config = dict(
    gain_aug_db=6,
    hop_length=160,
    input='log_mel',
    vocab_size=41,
    qk_norm=False,
    moe='expert_choice',
    expert_mlp_ratio=2,
    residual_init='zero_last',
    optimizer='adamw',
)
Rows from expert 2 of block 5, named by matrix and row number. Rows with one number belong to one neuron. Each number is 200 + 30 x the weight over its row's rms, rounded and kept within 0 to 999. All counts start at 0. After the name is the row's rms in percent of the matrix's.
# gate: expert gate (model.blocks.5.mlp.gate, 4x320x160), inputs 0-79
# up: expert up (model.blocks.5.mlp.up, 4x320x160), inputs 0-79
# down: expert down (model.blocks.5.mlp.down, 4x160x320, transposed), outputs 0-79
gate.114,085,153,194,165,198,174,174,174,177,147,137,148,225,180,190,168,181,133,207,190,167,213,204,195,193,175,192,168,232,180,192,190,225,154,207,188,190,184,193,174,246,215,228,176,234,178,222,192,198,231,215,215,230,169,206,246,261,238,194,151,245,207,203,229,196,169,157,201,192,159,194,180,150,192,163,225,186,213,206,218,171
gate.115,068,129,228,207,251,226,233,254,149,220,227,216,254,218,197,214,201,204,213,178,151,214,191,211,208,172,168,190,243,207,214,190,202,173,227,224,237,127,156,209,143,159,243,227,169,175,197,163,194,195,201,219,210,175,264,165,190,248,224,215,161,219,201,248,245,206,193,222,189,267,168,218,208,235,219,208,243,254,200,218,237
gate.116,068,180,216,243,225,224,209,206,170,217,193,194,203,197,189,153,211,252,217,214,165,164,229,191,233,109,174,167,210,153,214,181,230,230,247,226,257,163,202,197,221,235,267,144,226,196,235,249,204,155,209,176,199,185,197,187,227,233,170,164,206,260,229,262,204,220,279,189,123,207,187,191,142,199,217,214,220,213,240,200,154
gate.117,127,150,152,174,173,202,172,175,204,174,147,164,238,164,183,184,191,187,198,211,228,181,206,160,171,150,198,163,197,225,215,203,226,203,241,192,249,185,208,225,200,199,215,182,209,203,212,201,238,203,221,178,219,200,181,228,232,224,207,159,227,204,194,220,184,163,159,159,185,156,232,182,168,171,157,230,186,187,189,160,177
gate.118,128,225,239,224,242,227,232,229,168,247,240,235,166,223,234,218,156,223,209,178,169,244,156,230,252,245,180,237,222,165,171,210,181,193,172,221,187,238,171,190,178,157,174,227,143,169,162,211,159,215,164,242,170,183,237,162,170,162,232,237,191,153,179,179,218,229,230,224,216,247,195,235,254,210,237,172,157,221,211,218,230
gate.119,099,203,204,209,223,204,221,242,212,218,247,254,226,193,227,245,205,195,259,208,235,248,192,210,197,244,170,211,237,230,143,199,149,204,165,163,214,151,169,195,159,170,169,224,148,184,184,153,185,233,182,228,169,203,200,145,206,195,258,218,174,139,204,190,241,209,210,240,232,215,222,233,253,175,223,154,170,232,263,213,233
gate.120,071,199,242,212,221,252,237,155,157,234,173,202,143,191,160,182,243,196,199,163,189,171,237,219,210,189,221,197,176,197,200,176,198,276,165,224,152,229,190,204,192,287,200,175,197,254,204,170,266,209,234,210,193,197,202,209,193,219,184,240,243,256,201,217,193,181,233,160,221,228,191,203,214,197,203,198,189,210,186,206,195
gate.121,078,164,279,220,262,200,220,243,177,248,173,220,206,241,188,209,211,239,179,213,194,173,218,261,188,212,163,188,225,177,241,177,190,227,193,251,128,193,216,195,230,226,236,170,222,213,153,238,197,197,209,172,212,217,205,195,177,174,215,196,210,244,221,159,240,229,209,219,232,247,165,175,193,247,219,153,236,172,221,219,212
gate.122,067,163,197,206,192,186,232,206,147,206,265,142,183,222,175,221,232,210,200,206,160,242,197,204,189,175,158,206,220,178,162,215,226,212,207,193,223,183,204,198,176,168,209,220,186,213,166,193,188,223,199,226,219,181,216,83,200,215,195,219,158,150,224,178,178,174,185,191,225,237,203,219,236,139,206,203,241,205,193,263,209
gate.123,073,216,221,259,205,230,209,238,183,204,232,223,173,200,217,251,166,192,193,163,179,226,196,225,221,212,199,241,232,159,170,217,185,132,202,213,188,252,180,203,210,184,230,263,223,210,174,197,187,272,149,237,158,190,207,148,153,180,203,258,169,193,181,166,233,237,224,217,201,232,207,240,226,218,212,174,187,205,205,226,241
gate.124,133,150,178,185,169,168,148,215,206,165,161,169,216,199,172,177,203,175,179,188,251,166,216,171,159,176,220,166,146,204,232,194,227,230,219,181,196,212,247,217,204,224,242,171,245,237,224,187,220,161,233,203,233,184,179,222,230,235,157,152,211,252,211,237,194,181,163,159,184,179,227,166,166,224,160,255,190,216,176,185,185
gate.125,059,238,248,221,221,205,248,210,176,212,177,247,212,221,179,164,195,195,224,150,176,176,188,144,182,205,191,215,180,168,141,219,221,176,196,227,182,221,207,220,162,163,228,208,239,217,122,223,216,210,235,187,143,190,157,157,170,193,222,234,223,191,206,205,200,226,220,212,213,214,196,209,226,197,173,231,238,163,186,190,208
gate.126,079,197,217,205,229,201,232,160,216,188,141,200,168,219,189,156,207,234,215,170,204,158,261,224,169,219,211,176,167,213,245,178,197,249,200,236,167,221,262,190,228,237,163,168,191,185,176,210,210,191,233,134,237,179,225,203,199,226,166,187,252,246,143,160,181,183,221,102,205,177,222,159,150,232,205,245,236,204,163,214,214
up.114,100,258,197,211,224,211,170,190,257,214,203,215,167,222,240,250,208,235,203,245,196,186,212,215,164,164,216,164,228,240,238,186,163,232,197,232,249,222,200,177,175,243,191,214,210,225,164,195,224,168,216,189,192,244,183,166,188,175,199,208,155,177,229,161,180,226,214,232,235,204,213,239,233,166,222,174,221,191,174,214,192
up.115,070,190,196,222,222,225,244,168,213,197,180,224,198,203,151,191,205,160,215,177,150,250,201,227,269,179,167,172,189,178,216,166,262,193,164,185,233,137,201,213,282,136,185,193,179,177,225,182,183,199,200,151,218,192,209,176,214,245,196,129,208,207,190,244,193,160,242,173,217,191,176,145,173,199,205,254,173,226,232,216,222
up.116,071,190,197,203,176,198,200,151,181,172,160,162,217,178,180,165,224,242,201,194,240,187,227,273,222,153,168,149,184,203,223,234,209,187,239,174,263,167,211,172,229,185,228,203,166,224,225,207,198,188,210,167,175,206,188,225,246,259,175,182,184,213,204,219,208,162,164,242,153,189,176,212,159,153,250,244,243,226,210,216,138
up.117,122,170,154,165,183,168,155,162,229,188,176,171,244,139,186,205,199,197,184,228,229,182,214,185,146,190,228,192,209,251,242,203,214,218,239,176,235,156,215,202,233,223,235,162,243,217,226,204,239,156,251,182,242,225,177,221,224,211,186,159,213,208,210,216,183,153,146,194,184,173,224,185,179,172,191,217,216,181,142,179,179
up.118,133,223,202,230,226,220,222,213,181,223,231,239,182,222,230,228,160,209,238,203,182,227,174,244,228,246,172,243,221,190,197,217,158,160,146,230,201,220,174,173,152,173,167,195,189,169,158,177,162,213,187,247,165,178,213,158,159,179,258,246,166,161,157,162,191,213,212,233,226,222,166,220,213,218,233,163,168,214,218,228,242
up.119,070,284,173,181,157,199,185,175,219,213,165,184,238,188,204,287,184,201,261,215,214,258,160,164,155,185,131,181,241,189,197,234,191,170,204,200,256,193,183,180,192,163,203,231,174,206,221,190,161,229,197,209,156,191,158,193,235,211,205,215,188,180,249,217,179,214,184,246,197,174,221,240,166,108,255,190,172,217,180,207,218
up.120,090,206,143,166,191,159,145,167,199,166,205,140,226,159,186,175,165,219,222,250,216,174,175,157,185,147,186,189,213,223,209,210,200,194,235,175,235,183,194,195,234,217,226,175,198,185,242,209,230,168,245,175,207,205,168,216,260,215,188,173,228,233,243,256,195,154,168,178,199,173,195,150,143,165,220,237,211,220,215,207,177
up.121,085,213,206,233,193,201,195,238,198,198,255,233,227,199,225,240,174,192,210,202,211,255,156,199,202,218,152,211,216,197,143,248,140,152,132,158,225,175,182,157,150,200,200,217,168,172,190,190,115,218,185,219,193,206,202,155,177,217,223,210,133,147,168,199,233,222,169,235,220,183,197,248,241,179,191,136,177,227,236,251,234
up.122,086,203,183,175,217,195,180,164,225,176,152,182,190,158,175,145,212,199,160,203,212,140,210,158,152,208,241,144,182,249,246,176,188,189,187,162,171,227,237,210,210,200,204,159,252,201,252,183,243,164,233,162,196,207,206,251,209,211,196,222,206,190,182,239,190,154,164,175,183,175,210,149,162,187,184,223,231,165,171,131,195
up.123,088,239,255,204,226,188,211,190,189,230,250,239,186,229,217,249,195,218,240,211,166,225,197,273,217,234,153,213,197,157,202,210,194,207,206,248,198,207,175,217,175,200,207,219,155,199,159,216,169,206,169,247,153,189,196,147,157,161,215,210,172,155,185,190,205,268,242,237,239,233,184,248,264,219,239,162,177,235,211,253,197
up.124,144,183,180,165,174,174,161,194,211,165,146,172,216,183,161,200,215,177,177,197,218,168,241,162,152,182,230,185,186,230,248,194,220,209,200,181,223,184,253,243,233,221,236,182,212,236,227,195,229,185,228,196,232,207,187,219,222,237,176,154,209,244,215,208,187,174,174,183,166,186,255,151,146,187,135,221,200,193,186,161,176
up.125,068,180,154,194,184,188,186,158,209,175,158,144,232,194,183,177,203,166,240,250,223,170,211,180,137,145,183,203,265,214,216,241,165,174,239,147,194,219,175,161,211,159,192,193,191,187,222,216,177,178,201,234,195,226,177,214,235,242,210,219,223,193,203,215,207,146,156,158,147,190,247,224,158,209,194,227,134,236,194,217,204
up.126,089,225,123,176,152,158,174,181,232,182,188,162,169,135,198,185,179,204,195,197,224,205,242,197,157,176,236,184,198,240,236,179,186,222,233,174,145,225,211,179,239,264,200,236,216,227,262,198,208,199,198,197,218,194,173,222,220,223,202,191,206,230,164,184,160,157,203,149,227,170,259,161,186,200,166,233,192,187,157,167,189
down.114,089,187,256,238,190,203,215,242,169,204,191,224,154,254,212,174,216,215,137,194,188,190,211,219,204,216,198,166,166,200,229,155,169,174,180,209,170,235,166,228,171,234,206,161,234,249,186,248,239,231,215,196,229,217,174,213,152,192,210,163,162,225,194,126,220,228,220,161,229,245,214,158,228,243,208,185,181,132,215,180,216
down.115,054,157,227,204,162,179,217,185,227,244,194,173,163,206,191,198,200,177,201,176,222,186,197,224,217,210,246,188,191,169,199,192,244,210,173,129,184,171,188,235,276,191,170,171,166,186,176,223,202,214,183,172,180,200,212,195,191,256,166,217,270,170,218,238,180,172,203,211,121,199,188,212,150,171,199,190,172,213,217,172,212
down.116,063,189,193,212,225,223,162,190,182,203,174,179,242,210,179,236,149,225,206,255,162,216,203,179,186,197,243,215,199,192,198,174,219,232,222,228,241,182,255,211,223,207,230,193,215,185,191,162,191,190,174,131,164,192,184,208,203,231,218,189,224,199,205,256,182,231,200,220,174,146,213,213,178,193,232,222,239,253,209,200,255
down.117,128,219,146,174,185,156,173,159,239,197,224,180,250,165,181,243,190,182,229,203,207,209,150,166,215,174,178,223,219,178,192,263,219,221,218,148,229,167,164,203,205,183,182,241,156,175,198,151,183,168,173,186,139,196,226,196,240,219,187,246,210,158,224,240,164,160,163,251,154,174,192,263,173,152,213,216,186,248,182,210,194
down.118,140,190,163,147,215,172,152,172,235,159,235,153,243,171,176,230,162,166,220,231,193,201,177,172,176,163,223,234,243,200,171,230,232,231,227,164,248,171,190,172,240,159,216,232,151,167,187,175,183,193,181,168,188,205,223,229,224,215,189,229,228,184,172,235,160,194,161,227,156,161,218,250,177,164,229,232,213,238,167,233,187
down.119,092,188,142,178,203,173,186,163,231,194,204,151,275,143,175,216,170,162,186,213,174,226,206,233,235,188,170,238,249,200,174,261,233,225,182,124,227,162,149,199,225,146,181,208,173,164,224,178,174,203,176,224,171,206,246,171,241,228,181,240,194,164,213,235,187,184,164,209,152,185,193,260,202,159,206,232,182,288,230,198,196
down.120,058,225,168,188,205,202,129,193,138,144,199,197,192,132,202,183,151,205,202,240,189,206,265,202,159,180,171,161,184,265,225,201,176,148,181,196,143,188,214,183,178,225,171,222,244,206,211,224,217,224,216,163,183,237,212,233,196,209,212,196,170,204,147,188,234,233,213,145,243,176,261,164,190,186,195,233,213,187,186,180,219
down.121,065,183,183,206,221,219,186,254,170,180,175,206,187,210,273,170,170,225,248,174,188,197,225,205,142,213,236,169,219,243,246,190,241,186,177,274,204,216,194,198,169,148,222,160,202,226,133,233,206,263,216,204,203,214,219,189,182,214,206,211,204,236,148,110,233,232,197,189,210,236,231,166,214,236,195,231,257,196,219,205,237
down.122,062,209,224,219,261,190,239,208,128,214,184,290,174,248,227,215,250,173,192,164,194,189,211,205,205,253,171,193,173,196,146,210,210,218,182,237,147,192,185,208,182,222,226,153,219,201,197,254,209,213,196,189,243,177,247,195,166,163,242,166,201,193,144,174,221,240,292,168,206,238,200,213,220,205,222,228,226,197,221,183,208
down.123,094,176,174,185,215,228,169,208,199,155,177,164,234,185,201,206,166,196,253,214,169,200,208,182,179,161,242,211,235,196,190,209,241,197,199,169,289,150,227,159,233,153,201,204,196,158,186,146,184,235,195,169,229,209,218,197,230,244,243,208,175,209,177,213,209,199,200,234,138,195,212,219,174,173,220,207,197,223,220,183,217
down.124,160,177,149,159,218,194,162,173,210,158,227,157,232,147,179,196,171,179,244,255,182,186,194,185,187,165,208,228,237,206,185,222,239,201,225,140,240,149,195,175,249,133,210,213,178,160,196,155,189,210,182,166,196,202,237,196,226,223,203,245,188,178,195,209,200,177,145,197,167,178,195,232,169,164,256,234,201,244,200,211,203
down.125,061,189,235,157,174,198,152,233,173,152,187,150,190,142,211,183,228,214,188,191,214,217,194,246,133,221,172,132,204,227,208,144,185,188,162,209,139,208,192,163,205,222,219,153,242,253,184,217,215,189,204,179,238,205,205,230,187,213,228,197,192,241,179,191,264,207,212,167,186,203,174,171,147,230,234,227,210,205,230,132,248
down.126,062,179,154,194,225,192,136,176,241,168,195,158,186,190,210,215,176,220,254,198,239,228,198,217,183,162,239,189,214,215,213,180,184,234,230,186,161,221,211,176,224,169,216,257,173,164,232,203,244,225,185,150,145,210,234,204,183,230,193,206,208,160,184,196,221,191,190,234,191,174,188,221,124,189,238,242,217,231,176,223,225